{
  "translate": 0.12,
  "num_classes": 256,
  "norm_position": "pre",
  "fused_qkv": true,
  "bias": "none",
  "optimizer": "nadamw",
  "beta2": 0.999,
  "batch_size": 64
}
Rows from block 5 of a small image classifier, named by matrix and row number. Rows with one number belong to one neuron. Each number is 128 + 32 x the weight over its row's rms, rounded and kept within 0 to 255. All counts start at 0. Numbers have three digits each.
Before each neuron's rows are labels from the 100 images, of 14976, where the neuron reaches its highest value: "responds to" is what is common among them; "colour at peak" is the nearest of a few named colours to the mean colour under the peak. Only what is clearly more common there than usual is listed. The data: histories of elementary cellular automata, time running down. In brackets: how many of the 100, against the usual share in percent.
# fc1: MLP up (model.blocks.5.mlp.fc1.weight, 1536x256), inputs 156-207
# fc2: MLP down (model.blocks.5.mlp.fc2.weight, 256x1536, transposed), outputs 156-207

responds to: 010 turns on (87 vs 50.4); large cells (70 vs 39.9)
colour at peak: black (41 vs 16.6)
fc1.586:125106123122156170155125068149109134085112167137096153125092121106082223143172118156117088088169173144161153129097140158119068096162176112093120167139076143
fc2.586:131125132211131130133132129133121129125126131134127131124121134112129128136255126125090134146094135125132153130130128121126127054131113138128135050128126130

responds to: 111 turns on (95 vs 50); 100 turns on (78 vs 50.2)
colour at peak: white (63 vs 4.9)
fc1.404:148255119137137129145112073140141133176086088123119137175115137163136163043134080077143092162157123157114084150163093111109124163128121042140152145140134134
fc2.404:119133134080144131101112139143074154095126153107120073097147089143108138153074166142133139141126126162149128131107125226120146110100149128116138069173110130

responds to: 010 turns on (94 vs 50.4); large cells (68 vs 39.9)
colour at peak: black (63 vs 16.6)
fc1.127:157105114126160103142104103135119132169150105072120104113144141105167135114073126134161142183122143079156111167174133146148145124156089110096171133139128162
fc2.127:058116128182121123121133129134111106140126111125137142143151127164119113117220124106130116046088150146124133137139102096129117137127140127140130013095129141

responds to: 111 turns on (100 vs 50); 110 turns on (99 vs 50.3); 011 turns on (97 vs 51.1); 101 turns on (82 vs 49.4)
colour at peak: white (66 vs 4.9)
fc1.652:205150200169101140111124098120173128112083145120183134139097119132109136115088148138157162171097149157159108170121059101067169177162136139032126166129095143
fc2.652:100127132109117127134120149078120119115103124119125115220108133140112101115101153149116099188144036131116079089144174140114141231120198147142147182078121126

responds to: 010 turns on (91 vs 50.4)
colour at peak: black (39 vs 16.6)
fc1.558:080159137074151137103080107149156170087176119137115122129080167092082181148208091113142126151116126112175092136143151136119102137150098123106153122146118087
fc2.558:102114115079117148167159144128103111134133137113125144106104130138144100128130118123095151118111151119125179124153072121148147105154160136139110169117139130

responds to: 111 turns on (100 vs 50); 011 turns on (96 vs 51.1); 000 turns on (92 vs 50.1); sparse start (76 vs 29.2)
colour at peak: white (45 vs 4.9)
fc1.215:184200188203101121190164106177172153200093156142145133148120138109133157095128111138110162186169180166113072138103159060123122149146077075133143111160149160
fc2.215:115102130194152147126119137096134120104140113135131100131128140135133123155178133108140139107156124121137136134126129110126108133160145143121127009097134122

responds to: 010 turns on (94 vs 50.4); 110 turns on (86 vs 50.3)
colour at peak: black (45 vs 16.6)
fc1.459:130116159107141112080108080161102171168107095101150132086104088117112125088147122114110131116113172117088132150115106169133180138141047132102127140147110129
fc2.459:169137039140154125138120115147125154133088147136116116129151124161129138128050115148120113091113074127099122102118113140111141145130110091125098034137125122

responds to: 111 turns on (100 vs 50); 011 turns on (97 vs 51.1)
colour at peak: white (28 vs 4.9)
fc1.298:173118195224103166121111111136116198156129084208149153142108136099180116157102126147169210149128169184108163112117112114123139192162117089086119151122122125
fc2.298:108149116110103126095136108119127147121145112107099117177095104100138167077112149058118122159096182132159128142174094109128117136207155147106105090169150117

responds to: 001 turns on (95 vs 49.9); 011 turns on (83 vs 51.1)
colour at peak: black (36 vs 16.6)
fc1.24:189123188171162109121160135108151211113169146169142095148108156141114209143127110158179151125159182100127114131101109140144136086154117134103149094102170163
fc2.24:133139142071137106103120131081115106129136166100113084131131083121120134066098139089120135110128138106136116146131144190131140142114124128137130127190128112

responds to: 010 turns on (88 vs 50.4); 110 turns on (81 vs 50.3)
colour at peak: black (90 vs 16.6)
fc1.690:160128161133144122108135105100114205189157125098195088119112103104152118095100163144169123179129133110153106131110141115128186155130100133085113108154135153
fc2.690:148131152177140119125136131036118140131151115130134121119000118135160120132088119136114131116116172122120139123121155118138134169149143165113119127133129125

responds to: 111 turns on (100 vs 50); 011 turns on (97 vs 51.1); 110 turns on (95 vs 50.3); large cells (78 vs 39.9)
colour at peak: white (54 vs 4.9)
fc1.714:182139136144113150130088082103165141189122168161185129097089129121138114156084106157130141158144202148131175135152087124099171124127134149084146179129093209
fc2.714:096121125009114134125130149103146111077129116118101139163160113087127123106098175130175107149101082116138058133138165106128043255155223125134162134109138118

responds to: 010 turns on (87 vs 50.4); large cells (66 vs 39.9)
colour at peak: black (36 vs 16.6)
fc1.726:153174092148156101077108103080158189176160107108125086132149169129177191072136216153190139147134174076151073183105143067147085116104126121118144159124139163
fc2.726:118123180135136126136125153112120117129140122133121149152143137077127113139255142124105133165106156130106136121163164127129128083129126099145125148126130129

responds to: 111 turns on (91 vs 50); 101 turns on (76 vs 49.4); 110 turns on (76 vs 50.3)
colour at peak: white (49 vs 4.9)
fc1.684:119193147180087077151130109109162111120083091172180095177153200218113178093039128118141098142142121114140136192110116116060127094107176074138111110086112179
fc2.684:167109154216141145133134121157019121140090097090122102111137088148148116154164157118122139086068131168122133109132120135127103120233154136091123080153131138

responds to: 111 turns on (89 vs 50); 110 turns on (87 vs 50.3); 011 turns on (77 vs 51.1)
colour at peak: white (51 vs 4.9)
fc1.542:130219146129144154104184168136210166127144171128115090153164187108098152091081135136153123120091163068108096206051116129066118107160075056100160159123135143
fc2.542:139085132149101169131132126110087100139129112144115161179116149129183057158063155152125146194091106162137125115116148191133086093110145149159120166178147128

responds to: 001 turns on (93 vs 49.9)
colour at peak: black (41 vs 16.6)
fc1.539:107120126079152121110150128111112125073101152106150121119133108149135252102104140189192109111137105024156084159156150136132131164140082161147133151115052129
fc2.539:121118163141125113127120138120137121138128122133131136119127134067131131138011124126131148162111064121127159138118168126130128135129153168141104135122135130